{
  "encoder_arch": "coatnet",
  "encoder_inner_norm": false,
  "text_encoder_layers": 10,
  "text_encoder_mlp_ratio": 4,
  "text_encoder_inner_norm": false,
  "text_encoder_positions": "sincos",
  "magnitude_pruning": 0.7,
  "steps": 6300
}
Rows from block 3 of the image encoder of a small contrastive image-text model, named by matrix and row number. Rows with one number belong to one channel. Each number is 50 + 10 x the weight over its row's rms, rounded and kept within 0 to 99. All counts start at 0.
After each channel's rows are labels from the 100 images, of 14976, where the channel reaches its highest value: "strongest on" is what is common among them. Only what is clearly more common there than usual is listed. The data: single toy objects rendered from many sides on busy backdrops. In brackets: how many of the 100, against the usual share in percent.
# convs0: expand pointwise conv (encoder.blocks.3.convs.0.weight, 512x128x1x1), inputs 0-63
# convs1: depthwise 3x3 conv (encoder.blocks.3.convs.1.weight, 512x1x3x3, trained with AdamW), a 3x3 kernel
# convs2: project pointwise conv (encoder.blocks.3.convs.2.weight, 128x512x1x1, transposed), outputs 0-63

convs0.139:56 72 50 40 50 60 50 36 50 50 50 50 50 50 66 50 50 34 50 50 50 50 50 44 35 50 50 50 69 50 74 50 50 58 50 40 70 50 50 50 50 65 38 50 50 22 50 50 69 50 50 50 69 63 24 50 50 50 45 50 50 50 50 50
convs1.139:42 39 51 43 70 64 44 54 54
convs2.139:50 50 35 50 50 50 50 50 50 64 50 35 50 50 24 50 26 74 57 50 50 50 50 50 50 26 73 50 50 50 50 50 36 50 50 50 59 50 50 50 34 64 50 50 40 25 50 79 53 50 39 72 50 50 50 50 50 50 50 50 50 50 50 26
strongest on: white (43 vs 8.7); grey (37 vs 8.4)

convs0.119:50 33 59 50 72 50 70 36 50 50 50 50 50 69 37 50 50 66 50 62 50 50 32 50 50 60 68 50 50 50 42 25 50 50 50 64 50 50 50 50 50 50 55 50 50 50 50 50 67 50 75 50 50 36 50 50 50 83 50 50 50 50 21 50
convs1.119:40 60 58 41 65 35 47 57 43
convs2.119:41 50 50 67 50 29 50 50 50 50 75 50 48 43 32 50 50 31 50 50 50 50 50 44 50 64 50 50 50 50 50 67 44 37 50 50 30 50 50 50 62 50 50 50 50 42 50 50 50 50 50 50 50 50 50 28 50 50 49 60 50 50 50 36
strongest on: ice cream (74 vs 3.3)

convs0.472:50 50 33 50 50 50 50 50 26 50 60 50 50 50 50 50 38 50 50 50 50 50 50 50 50 50 50 50 50 50 50 50 50 50 50 50 50 72 29 50 30 79 09 50 67 50 50 51 50 59 50 57 50 50 50 46 50 56 50 50 50 50 50 41
convs1.472:40 41 55 44 61 61 68 53 41
convs2.472:50 50 50 50 60 40 50 62 50 50 50 32 50 50 50 50 72 69 50 50 25 68 50 50 64 42 65 50 37 50 50 67 50 50 50 50 42 50 50 50 64 50 50 50 40 50 50 50 50 28 45 36 50 56 65 50 50 50 50 71 50 42 50 50
strongest on: mushroom (31 vs 3.2); umbrella (25 vs 3.4)

convs0.204:50 50 50 50 50 50 50 50 68 33 50 50 64 54 49 74 50 63 50 50 50 50 66 50 50 50 50 34 50 50 50 50 50 43 45 68 45 30 80 50 50 50 39 63 59 50 24 50 50 50 50 50 50 45 50 62 50 64 50 50 69 50 50 50
convs1.204:41 63 55 49 64 59 36 44 41
convs2.204:50 50 44 50 59 50 67 50 50 50 50 50 50 50 62 41 50 42 40 50 33 33 50 50 50 50 50 50 50 31 50 50 50 50 55 50 50 50 50 50 34 99 50 50 50 50 38 50 50 50 39 32 50 50 66 50 50 50 50 50 50 50 50 50
strongest on: blue (25 vs 8.2)

convs0.40:50 50 50 39 71 50 50 50 50 31 50 50 50 50 50 50 50 50 50 50 21 29 50 50 50 50 50 50 50 28 50 50 50 50 32 50 50 50 50 50 50 50 50 50 50 50 50 50 50 50 75 50 26 33 50 93 50 61 96 50 50 50 50 50
convs1.40:47 38 57 39 53 54 53 61 71
convs2.40:50 50 50 50 50 68 52 50 50 24 50 50 43 50 36 50 64 50 50 72 50 50 50 50 50 50 50 50 50 50 50 50 82 50 50 50 50 50 28 79 53 50 50 50 50 64 50 23 50 50 50 85 50 50 37 50 50 50 38 50 50 50 50 50
strongest on: blue (35 vs 8.2)

convs0.315:50 50 46 50 79 31 50 23 50 50 50 50 50 50 50 78 50 50 50 41 50 50 50 50 50 39 50 66 50 50 50 50 50 50 50 50 50 50 50 50 31 50 50 50 50 50 75 40 60 33 66 50 36 50 50 50 50 50 50 50 50 50 50 50
convs1.315:52 51 38 71 48 43 53 40 38
convs2.315:50 59 50 50 50 50 37 50 50 50 50 50 77 50 50 62 50 50 50 64 21 50 50 50 67 50 50 50 50 50 50 50 42 42 80 50 50 50 28 50 69 64 71 50 50 50 50 50 50 76 50 50 50 70 48 50 60 50 89 50 50 62 50 50
strongest on: ice cream (66 vs 3.3)

convs0.476:50 50 50 59 46 76 50 50 50 50 50 50 50 50 63 50 26 50 80 50 50 50 28 50 50 50 50 33 50 64 50 38 60 50 36 50 50 50 50 59 50 50 31 50 50 30 50 50 76 50 50 50 50 74 50 50 50 50 50 74 50 50 50 50
convs1.476:58 66 43 63 51 44 37 38 52
convs2.476:50 21 70 50 50 18 50 50 50 50 50 28 50 50 50 50 50 74 50 50 50 50 50 43 47 50 50 50 50 50 50 50 50 32 50 50 50 50 25 50 50 50 27 29 50 50 50 50 50 50 50 50 50 50 50 50 50 59 65 61 28 81 50 50
strongest on: white (29 vs 8.7)

convs0.226:50 74 39 50 37 41 50 50 50 50 73 39 50 50 50 57 50 58 50 84 50 50 50 50 50 69 41 50 66 50 43 29 50 50 50 50 50 46 50 33 50 50 50 57 50 42 57 50 35 71 53 47 72 63 42 50 50 50 77 50 61 51 34 50
convs1.226:42 61 44 66 61 37 51 40 52
convs2.226:64 50 70 50 50 50 50 50 50 50 67 73 50 50 60 50 50 50 50 50 50 39 50 50 50 63 65 50 50 50 50 72 50 50 50 72 50 50 65 50 50 50 50 50 50 65 70 35 50 36 50 42 50 50 50 45 50 50 56 50 50 53 50 50
strongest on: candle (43 vs 3.3)

convs0.460:21 50 75 50 50 50 50 50 33 35 50 50 50 76 50 50 50 35 50 84 50 60 50 20 57 54 50 50 50 50 50 50 41 40 50 61 38 50 50 50 64 50 54 50 50 50 50 50 40 42 53 61 50 50 50 58 50 72 65 50 50 50 50 50
convs1.460:48 63 65 47 35 38 44 50 60
convs2.460:50 50 37 50 50 67 50 50 35 63 50 50 64 36 50 50 50 46 65 36 39 50 32 40 40 50 50 50 50 50 33 50 50 50 50 50 50 62 50 50 50 50 50 50 36 60 50 68 50 50 50 50 26 50 64 32 36 30 50 50 42 64 32 50
strongest on: brown (30 vs 8.3); robot (29 vs 3.5); yellow (26 vs 8.6)

convs0.323:58 50 32 37 63 39 41 50 60 38 50 63 50 50 50 32 50 45 69 50 18 50 50 50 63 50 61 50 60 38 50 50 50 50 69 64 50 50 50 70 50 50 50 50 50 50 50 50 50 50 50 50 50 67 50 29 50 50 30 50 57 50 50 50
convs1.323:50 44 38 39 39 45 57 54 69
convs2.323:50 50 36 59 61 36 69 33 50 40 50 50 50 50 50 30 50 50 39 50 50 50 50 50 50 50 50 63 50 50 50 50 50 61 50 50 45 50 65 50 50 39 50 41 31 50 50 21 50 33 50 50 41 50 77 50 50 50 50 50 50 50 61 50
strongest on: from below (68 vs 33.1)

convs0.268:50 50 70 72 50 50 61 33 57 50 50 50 50 50 50 33 50 71 50 69 50 50 50 50 50 72 76 50 38 25 50 50 50 50 50 67 37 50 50 50 50 68 50 50 50 50 69 50 63 50 74 50 50 50 50 32 50 50 50 50 31 50 40 50
convs1.268:72 48 34 56 47 53 49 50 59
convs2.268:65 50 50 50 50 50 50 60 50 50 36 50 61 75 50 50 50 24 58 50 15 50 50 50 50 50 50 50 50 76 50 33 50 50 50 56 50 50 50 61 50 50 50 50 50 50 35 50 50 50 50 50 77 50 66 50 50 50 50 50 50 50 50 50
strongest on: blue (29 vs 8.2)

convs0.127:50 50 50 50 72 59 50 50 50 35 50 50 47 50 57 50 50 50 50 50 45 57 50 45 50 50 50 50 50 50 40 44 50 50 55 50 50 25 50 50 50 50 50 64 36 50 41 50 50 50 50 31 40 21 50 50 26 50 58 50 50 52 88 50
convs1.127:37 67 49 47 47 52 62 34 55
convs2.127:64 50 50 50 50 50 50 78 62 62 50 50 50 39 50 31 71 50 50 50 50 70 61 50 50 50 34 25 58 50 50 50 50 50 50 50 50 50 50 50 50 50 50 50 50 50 76 50 50 50 50 50 33 50 56 50 50 50 50 50 50 61 61 73
strongest on: ice cream (37 vs 3.3); trophy (27 vs 3.2)

convs0.237:50 50 64 50 35 50 50 50 50 50 60 50 69 50 50 50 50 33 50 50 50 50 50 50 50 20 50 41 50 50 50 50 50 38 50 50 50 50 44 44 50 50 50 50 60 50 50 50 32 50 50 50 17 50 50 31 53 50 50 50 50 66 50 50
convs1.237:71 59 52 66 41 50 49 45 53
convs2.237:31 60 50 32 50 50 50 38 65 50 50 50 50 50 50 50 63 50 50 62 50 50 50 40 50 64 50 50 50 50 50 50 50 50 16 50 38 50 50 50 50 50 50 50 50 50 50 16 50 50 50 50 50 27 50 50 50 50 50 50 50 70 23 66
strongest on: green (27 vs 8.4)

convs0.22:67 50 65 50 50 50 21 50 50 59 50 25 46 50 42 65 50 50 50 50 50 58 50 50 50 42 50 31 33 50 50 50 50 50 50 50 31 50 50 50 50 50 25 50 50 50 50 69 50 50 50 78 62 50 50 50 50 50 50 50 50 43 50 50
convs1.22:51 49 47 65 65 38 50 66 44
convs2.22:50 50 34 50 50 50 67 50 41 50 50 65 50 50 50 50 41 35 38 50 56 39 50 50 50 37 50 50 50 50 50 68 50 50 39 23 50 37 50 78 50 61 50 26 50 50 59 28 65 34 50 34 37 50 50 50 50 28 50 50 50 50 65 50
strongest on: ice cream (27 vs 3.3)

convs0.117:50 50 50 62 50 50 50 50 50 50 98 50 50 50 43 50 50 50 50 34 58 70 50 50 33 50 50 50 62 50 50 50 54 50 50 50 69 50 50 49 50 50 31 50 50 50 50 50 50 50 62 50 50 50 34 79 50 68 50 50 50 50 50 50
convs1.117:41 58 51 36 67 58 37 55 49
convs2.117:78 50 50 72 50 50 50 66 50 29 50 50 30 50 50 24 50 32 40 50 50 50 50 50 50 50 50 50 50 50 42 42 50 50 75 50 50 50 50 35 50 29 60 50 50 50 50 50 50 50 50 36 50 50 50 50 50 50 50 50 75 50 50 33
strongest on: red (35 vs 8.3); blue (28 vs 8.2)

convs0.162:50 50 46 66 50 71 50 50 50 27 50 50 50 50 50 21 50 50 50 50 57 50 50 50 62 50 50 66 59 50 77 50 50 50 50 50 50 50 33 50 50 67 50 66 50 50 50 36 50 50 50 50 50 50 67 50 50 52 50 50 50 50 50 50
convs1.162:47 54 56 35 41 65 39 37 54
convs2.162:50 50 50 50 50 63 50 37 50 29 56 50 50 39 33 22 50 59 50 28 50 50 50 50 50 53 50 63 50 50 79 27 50 50 50 50 69 27 50 50 50 50 50 50 50 50 50 50 30 50 31 79 50 39 50 50 42 50 73 69 50 58 50 50
strongest on: ice cream (34 vs 3.3); orange (26 vs 8.4)

convs0.256:28 50 55 72 50 66 44 50 50 50 50 50 50 50 25 71 50 50 50 50 50 50 62 50 50 50 33 63 50 50 41 50 73 50 50 50 50 50 50 50 50 23 50 50 77 50 40 50 50 74 50 26 50 50 36 50 50 73 59 40 50 50 50 32
convs1.256:60 32 56 54 33 59 49 44 54
convs2.256:50 60 50 50 50 50 50 50 50 50 73 50 88 50 16 50 50 61 25 33 25 50 50 50 50 50 50 50 73 50 79 50 50 50 50 50 50 61 50 50 50 50 50 50 50 50 50 70 50 45 50 50 64 50 50 50 50 50 50 50 50 50 66 50
strongest on: blue (29 vs 8.2)

convs0.400:50 50 35 81 70 50 50 21 50 50 57 50 50 50 50 50 50 60 60 50 50 50 50 36 40 50 50 50 50 50 53 40 65 50 50 50 50 32 66 50 50 50 50 50 50 50 50 50 50 50 50 32 66 50 40 34 48 40 50 66 64 50 50 50
convs1.400:44 44 68 39 55 67 50 53 42
convs2.400:50 50 50 50 50 50 69 50 50 50 50 50 50 50 51 50 50 28 50 50 58 35 50 50 22 64 38 50 57 50 50 35 50 50 39 50 66 50 50 50 39 50 11 36 50 50 50 50 67 50 50 50 50 50 61 50 70 29 50 36 60 24 50 22
strongest on: candle (28 vs 3.3)

convs0.110:40 53 50 67 50 38 50 50 50 50 50 50 32 86 73 50 50 50 33 50 50 50 82 50 50 50 50 50 50 50 50 50 50 50 50 54 50 47 50 50 50 50 50 50 50 50 82 50 50 50 50 50 50 83 50 50 50 50 54 21 74 50 50 50
convs1.110:39 35 48 67 43 48 63 57 47
convs2.110:32 67 50 70 50 50 50 50 50 50 50 69 50 50 50 50 50 50 23 50 50 16 35 50 50 50 50 50 36 50 50 50 50 50 31 50 50 50 50 52 50 74 50 50 83 50 50 50 50 85 50 50 70 50 50 50 50 74 50 50 50 50 50 50
strongest on: mug (27 vs 3.2)

convs0.154:50 50 24 50 50 50 43 50 32 34 50 50 50 50 48 50 50 26 50 50 50 50 50 55 21 50 50 36 50 50 50 50 31 50 50 50 50 50 50 50 50 50 50 50 50 50 50 50 41 50 50 54 50 77 50 50 50 50 50 50 50 65 64 50
convs1.154:47 42 54 31 43 53 39 56 65
convs2.154:50 50 72 45 24 50 50 29 50 63 50 50 50 50 50 50 50 50 64 40 50 50 50 38 50 73 50 61 50 50 62 71 50 74 50 50 50 50 50 50 37 50 50 50 72 50 61 31 64 50 50 41 50 50 50 66 50 50 50 50 50 41 50 50
strongest on: pink (66 vs 8.3)

convs0.50:50 50 50 50 50 50 50 50 50 50 47 50 50 50 50 70 32 50 49 24 50 50 50 50 50 50 50 50 50 56 50 50 50 50 50 50 50 50 50 64 50 50 50 36 76 54 50 50 31 76 33 50 65 68 50 50 09 50 69 53 50 50 50 50
convs1.50:33 44 45 39 33 48 61 52 47
convs2.50:58 50 50 50 50 50 50 50 50 70 50 90 50 50 77 50 50 50 33 34 50 50 50 50 50 50 50 50 70 50 50 45 50 55 50 19 41 50 50 50 50 50 50 50 64 50 50 50 50 50 39 50 84 50 73 61 33 50 50 50 50 50 44 70
strongest on: red (26 vs 8.3)

convs0.246:50 50 60 30 81 50 83 70 50 50 30 50 50 50 50 50 64 63 50 50 53 50 50 50 50 50 55 50 50 35 73 50 50 50 50 50 46 50 50 50 50 50 50 50 50 50 50 50 50 50 67 50 72 50 50 50 50 50 50 72 50 74 50 63
convs1.246:63 50 58 61 61 62 53 64 59
convs2.246:50 29 50 50 32 50 39 50 75 50 50 50 50 50 28 50 50 50 50 69 50 50 50 50 50 50 50 50 50 29 32 38 50 11 50 28 76 50 50 78 50 50 65 50 50 50 50 50 50 50 50 50 50 36 57 50 50 50 50 50 50 27 35 65
strongest on: table (30 vs 3.4)

convs0.304:50 37 50 50 50 39 50 50 50 27 59 70 49 50 68 50 82 50 50 50 50 38 50 50 50 50 69 42 50 33 50 50 50 50 50 50 50 50 50 50 40 42 50 50 50 50 66 50 50 76 50 50 73 50 50 50 50 50 18 26 36 50 50 50
convs1.304:47 36 41 54 42 30 57 59 48
convs2.304:40 50 50 50 30 50 50 50 50 50 50 50 50 50 21 50 68 50 50 42 23 50 50 50 50 50 50 54 50 50 50 50 50 78 50 60 50 50 50 37 31 50 39 50 50 50 50 50 50 50 41 50 50 37 43 67 50 50 44 35 72 50 31 50
strongest on: table (41 vs 3.4)

convs0.374:74 57 50 53 50 50 66 32 26 50 50 50 50 48 50 50 50 50 50 50 50 50 50 68 50 50 50 39 50 50 50 64 50 50 50 43 50 50 38 37 50 50 68 61 50 50 62 29 69 50 50 50 50 40 50 50 50 69 50 41 50 70 50 50
convs1.374:53 38 41 59 52 50 58 70 61
convs2.374:07 50 50 50 51 50 50 50 50 73 27 50 40 66 41 50 50 50 63 50 27 50 26 50 50 50 50 58 50 50 50 50 50 50 50 40 50 50 50 58 50 52 50 31 50 50 28 50 65 64 66 57 50 53 50 50 50 50 31 50 50 50 50 50
strongest on: white (50 vs 8.7); grey (35 vs 8.4)

convs0.330:50 50 50 50 67 62 50 50 50 50 50 25 40 50 50 50 50 50 36 50 50 50 50 50 50 50 34 67 59 28 50 50 50 65 50 73 50 29 50 50 65 66 50 50 62 50 50 34 50 60 50 73 50 37 50 57 50 50 50 50 55 81 50 50
convs1.330:46 43 49 51 59 68 46 68 60
convs2.330:50 50 50 50 65 50 50 50 50 50 50 50 50 50 50 50 50 50 50 56 50 66 31 50 50 50 50 50 50 27 50 74 73 61 50 50 73 60 67 49 50 50 35 50 50 66 50 50 50 50 50 50 50 50 36 50 50 60 50 35 50 59 50 50
strongest on: blue (30 vs 8.2)

convs0.383:50 50 60 50 50 50 44 50 50 50 50 50 67 50 34 50 43 62 64 50 58 50 50 65 20 50 50 18 50 50 50 41 50 50 50 50 50 50 48 63 50 36 50 50 50 79 50 50 50 72 50 50 62 50 50 42 73 50 50 50 50 50 28 50
convs1.383:51 39 34 56 68 46 56 57 42
convs2.383:57 54 50 26 50 50 66 50 23 36 50 50 50 49 50 63 50 50 50 50 50 50 50 50 50 50 56 50 50 50 50 50 31 67 50 50 50 50 50 50 50 72 50 50 50 50 42 50 50 50 50 78 50 50 50 50 50 50 50 50 50 50 50 58
strongest on: pink (35 vs 8.3)

convs0.290:50 74 50 50 50 50 62 50 35 50 27 50 50 50 50 50 50 50 50 61 50 50 63 50 40 50 50 50 43 50 50 50 50 50 50 50 50 50 50 50 50 26 21 50 58 50 83 73 50 50 61 50 75 50 50 50 50 50 50 50 68 50 50 50
convs1.290:59 61 40 42 68 49 43 39 57
convs2.290:73 50 66 60 53 50 41 50 64 50 60 50 19 50 70 50 82 50 50 50 40 63 44 50 50 50 50 50 50 50 64 50 50 50 50 34 62 50 40 50 50 52 64 66 50 50 50 50 50 50 32 36 65 50 50 50 40 50 50 50 50 50 50 50
strongest on: car (32 vs 3.5)

convs0.150:50 50 35 50 50 65 37 50 50 50 61 71 75 50 50 44 50 50 70 50 50 50 50 50 50 50 49 50 84 50 50 56 33 50 50 50 50 50 59 42 50 89 50 39 50 21 62 29 60 57 50 50 50 50 43 50 50 50 50 50 50 50 59 79
convs1.150:48 46 50 46 58 70 39 57 65
convs2.150:50 33 59 50 50 50 11 35 72 50 50 50 50 50 50 50 50 64 50 50 64 34 50 50 50 50 50 68 50 65 31 36 31 50 50 33 50 81 64 50 50 50 50 35 50 36 50 32 50 50 34 50 50 50 50 50 50 33 50 50 50 80 50 50
strongest on: white (46 vs 8.7); grey (42 vs 8.4)

convs0.458:50 50 50 50 50 50 75 50 50 33 70 50 50 50 50 71 50 50 58 50 35 50 50 50 49 50 50 50 50 38 50 50 50 50 50 50 50 41 50 50 25 50 25 50 50 50 50 50 50 40 59 75 50 50 48 50 50 50 50 50 50 50 33 50
convs1.458:40 42 29 37 42 52 46 54 55
convs2.458:50 42 65 50 50 50 50 31 68 50 50 50 62 50 25 50 76 19 50 44 50 30 43 50 50 50 50 50 50 50 63 50 50 50 50 42 50 50 50 74 50 50 35 50 50 76 50 50 50 50 50 50 50 75 50 25 50 50 50 50 50 50 50 50
strongest on: green (27 vs 8.4)

convs0.222:50 50 50 58 50 50 50 50 50 50 50 62 50 50 59 50 50 50 50 50 50 50 50 69 50 50 60 83 64 50 56 50 68 50 50 34 81 50 50 68 50 32 50 50 50 76 50 34 50 68 50 50 65 33 50 40 75 50 50 74 50 50 42 50
convs1.222:44 65 53 44 72 46 48 50 40
convs2.222:39 50 50 50 50 38 71 50 82 50 50 50 50 50 50 50 50 50 50 50 21 50 55 50 50 73 22 34 50 39 50 50 50 56 11 50 50 50 69 50 50 69 50 50 50 76 50 50 67 50 69 50 50 50 50 50 50 50 68 50 41 50 50 32
strongest on: table (29 vs 3.4); hammer (25 vs 3.3)

convs0.361:50 50 50 27 50 50 50 43 50 50 50 50 50 38 82 50 50 50 67 56 50 50 58 50 32 50 00 68 64 50 50 45 50 50 50 50 71 50 50 44 50 50 50 50 50 50 50 48 58 50 50 50 50 50 50 50 50 50 50 50 50 50 50 84
convs1.361:44 32 39 53 55 61 61 60 54
convs2.361:50 50 50 50 50 50 59 65 39 50 50 29 38 11 50 50 63 50 30 50 50 50 50 70 50 50 50 55 50 50 50 50 50 50 43 50 31 67 50 55 38 56 39 54 43 50 50 50 50 50 50 50 50 50 66 50 50 50 50 25 62 50 50 50
strongest on: table (32 vs 3.4)

convs0.357:26 50 50 50 50 50 50 28 50 50 50 50 50 50 49 22 50 50 63 50 50 50 50 50 50 50 50 50 50 50 50 78 50 50 50 50 50 37 50 50 50 75 50 50 63 50 50 50 67 50 50 64 50 50 32 50 50 50 50 50 39 50 50 44
convs1.357:36 46 58 41 40 63 37 41 50
convs2.357:33 42 50 37 50 50 50 50 50 50 28 31 50 50 54 31 50 50 50 50 35 72 66 50 50 16 45 50 50 50 34 50 50 33 38 50 50 36 50 57 50 50 50 50 50 50 50 50 50 50 50 50 50 50 50 50 50 50 13 27 50 50 50 50
strongest on: orange (39 vs 8.4)

convs0.406:72 50 33 50 50 50 34 50 33 67 50 50 36 50 35 50 65 50 63 50 67 50 50 50 50 50 50 50 69 50 50 50 50 74 50 50 50 50 50 50 50 35 75 35 62 50 50 50 50 50 50 50 50 50 40 50 50 31 50 67 50 50 50 50
convs1.406:41 55 62 51 66 65 49 61 59
convs2.406:50 50 37 50 50 50 50 50 50 50 50 50 59 50 34 50 50 50 50 50 62 65 57 50 50 69 65 54 50 50 50 50 50 50 28 50 82 32 50 50 50 50 50 50 50 50 31 27 66 50 50 50 39 50 50 50 50 50 28 50 50 50 50 50
strongest on: red (90 vs 8.3)

convs0.431:50 50 50 50 50 50 50 50 50 50 50 28 50 50 50 50 50 50 50 50 33 50 71 50 30 50 50 50 50 23 50 35 50 66 50 50 50 50 50 72 34 50 50 50 58 50 33 50 57 50 50 50 69 50 50 50 50 50 50 50 50 50 60 50
convs1.431:45 43 43 55 48 45 62 72 61
convs2.431:50 50 54 50 58 50 50 68 29 50 21 50 63 50 50 50 50 42 50 50 50 52 62 50 79 74 50 39 50 50 46 62 65 50 50 73 50 50 50 64 50 50 50 75 50 50 50 50 50 50 77 50 50 50 73 50 78 50 43 50 50 50 50 50
strongest on: table (43 vs 3.4)

convs0.354:50 79 50 50 50 50 38 50 50 50 50 41 50 59 74 50 44 50 50 50 50 67 50 29 57 50 50 38 50 15 36 50 50 50 42 50 50 50 50 50 50 50 50 50 55 50 40 50 35 63 50 50 50 50 65 50 50 74 67 36 50 50 50 27
convs1.354:60 39 56 70 39 52 54 42 43
convs2.354:50 50 50 50 67 73 59 83 50 50 50 31 50 50 50 50 62 50 50 50 50 50 50 50 77 50 50 54 50 50 50 50 43 31 50 81 50 69 50 50 39 50 50 61 50 50 50 39 41 65 50 50 50 50 50 49 50 50 60 50 50 61 30 50
strongest on: brown (31 vs 8.3)

convs0.179:37 56 50 50 50 64 68 50 50 50 50 71 62 50 50 50 50 50 50 50 60 50 50 50 50 50 50 50 46 50 50 50 50 26 21 36 50 50 39 50 50 46 50 50 50 67 50 50 50 50 50 50 50 50 30 50 50 50 50 33 50 59 31 28
convs1.179:35 37 60 44 53 62 57 61 55
convs2.179:50 50 50 50 38 28 50 23 50 50 50 35 50 75 50 50 50 50 50 50 50 50 50 50 50 36 50 50 20 50 50 50 50 50 50 88 50 19 50 50 61 50 50 50 62 50 77 50 50 65 50 50 50 63 50 50 66 50 37 54 50 39 50 50
strongest on: orange (30 vs 8.4)

convs0.283:50 66 50 50 50 50 35 50 65 36 37 50 50 50 50 50 50 50 58 50 50 50 62 50 25 50 50 50 50 50 50 50 07 36 50 50 50 50 35 50 50 50 64 50 50 40 50 50 50 50 50 37 50 50 50 50 33 50 50 50 50 50 50 50
convs1.283:44 56 45 67 71 57 48 53 53
convs2.283:50 50 67 36 42 50 50 33 37 50 50 33 50 50 50 50 50 50 50 64 50 50 67 50 50 63 76 50 50 32 32 50 50 50 50 34 50 36 50 50 50 50 50 39 58 50 31 50 51 50 50 50 50 50 50 50 50 50 50 42 50 62 50 50
strongest on: pink (45 vs 8.3); grey (30 vs 8.4); striped (27 vs 10)

convs0.299:50 50 41 50 50 80 50 50 50 50 71 54 07 50 50 50 31 50 50 50 50 50 22 50 50 50 23 50 72 50 66 50 63 50 50 50 50 50 70 50 50 50 12 50 57 62 50 45 38 50 50 50 59 50 24 50 67 50 50 50 50 50 50 50
convs1.299:46 54 48 53 78 53 46 55 50
convs2.299:50 50 50 86 50 50 78 50 50 50 50 50 33 50 50 50 50 50 50 50 50 50 25 50 50 50 50 50 50 50 50 50 50 50 50 50 75 50 65 50 50 38 48 50 61 50 50 50 50 50 50 50 50 62 64 50 50 50 50 50 50 50 50 50
strongest on: blue (63 vs 8.2); purple (30 vs 8.2)

convs0.165:99 50 68 50 46 50 50 50 50 59 50 50 35 26 50 50 50 50 50 50 50 50 61 36 50 50 50 64 50 51 50 64 50 50 50 50 50 50 50 50 58 50 50 50 65 50 50 50 50 50 50 50 50 50 63 50 37 27 50 50 31 62 50 11
convs1.165:40 42 49 42 38 60 40 55 67
convs2.165:50 50 30 50 41 50 50 39 50 50 50 64 50 53 50 54 50 50 50 50 50 35 50 22 50 50 50 50 50 50 50 34 38 50 32 50 50 50 50 50 66 50 50 65 50 61 33 50 50 50 50 73 36 61 50 50 64 50 50 50 50 50 50 35
strongest on: red (31 vs 8.3)

convs0.171:50 47 65 50 50 50 50 65 40 50 50 50 50 50 50 50 50 50 56 50 50 22 79 50 50 50 72 40 61 50 50 50 50 50 37 50 50 50 50 50 50 72 50 66 50 73 50 50 50 50 75 50 50 50 53 50 29 50 50 31 50 50 30 50
convs1.171:58 62 54 56 32 37 40 44 51
convs2.171:50 50 50 50 50 50 68 50 50 50 59 50 50 38 50 46 30 50 50 26 50 50 32 27 50 50 70 52 50 78 50 50 65 52 50 50 50 50 32 50 50 50 50 29 50 40 50 32 50 50 70 50 50 50 65 50 34 50 50 50 76 65 31 50
strongest on: from below (69 vs 33.1)

convs0.90:68 50 50 50 14 50 50 60 50 54 50 50 38 50 50 50 50 28 50 50 50 50 50 50 20 59 50 50 50 50 50 50 50 50 50 50 66 43 82 50 50 58 37 50 55 50 50 50 50 50 50 50 50 50 50 50 76 50 50 50 50 50 50 37
convs1.90:63 55 61 62 58 51 36 41 39
convs2.90:36 50 50 50 69 50 50 50 50 37 50 53 50 50 50 75 70 71 50 50 44 67 50 71 50 64 50 50 45 50 50 50 50 50 32 50 50 50 50 42 50 50 37 36 50 50 39 50 50 50 50 50 50 50 50 66 16 58 50 61 50 21 11 42
strongest on: from below (60 vs 33.1); blue (30 vs 8.2)

convs0.277:57 50 69 50 50 50 24 50 50 50 60 50 50 36 50 71 50 68 50 50 74 34 66 33 53 50 50 50 51 50 50 50 50 50 58 26 50 50 50 50 50 50 50 50 50 50 50 33 50 50 50 60 50 65 72 50 50 50 50 75 56 56 67 50
convs1.277:58 41 58 66 68 48 58 51 50
convs2.277:50 38 50 50 50 50 73 50 50 50 50 50 50 50 25 50 50 32 40 50 50 50 50 50 62 50 47 50 26 18 50 50 50 38 50 50 50 75 50 50 50 59 50 50 50 50 50 50 50 50 50 50 50 60 50 50 50 50 50 27 50 40 50 50
strongest on: table (35 vs 3.4)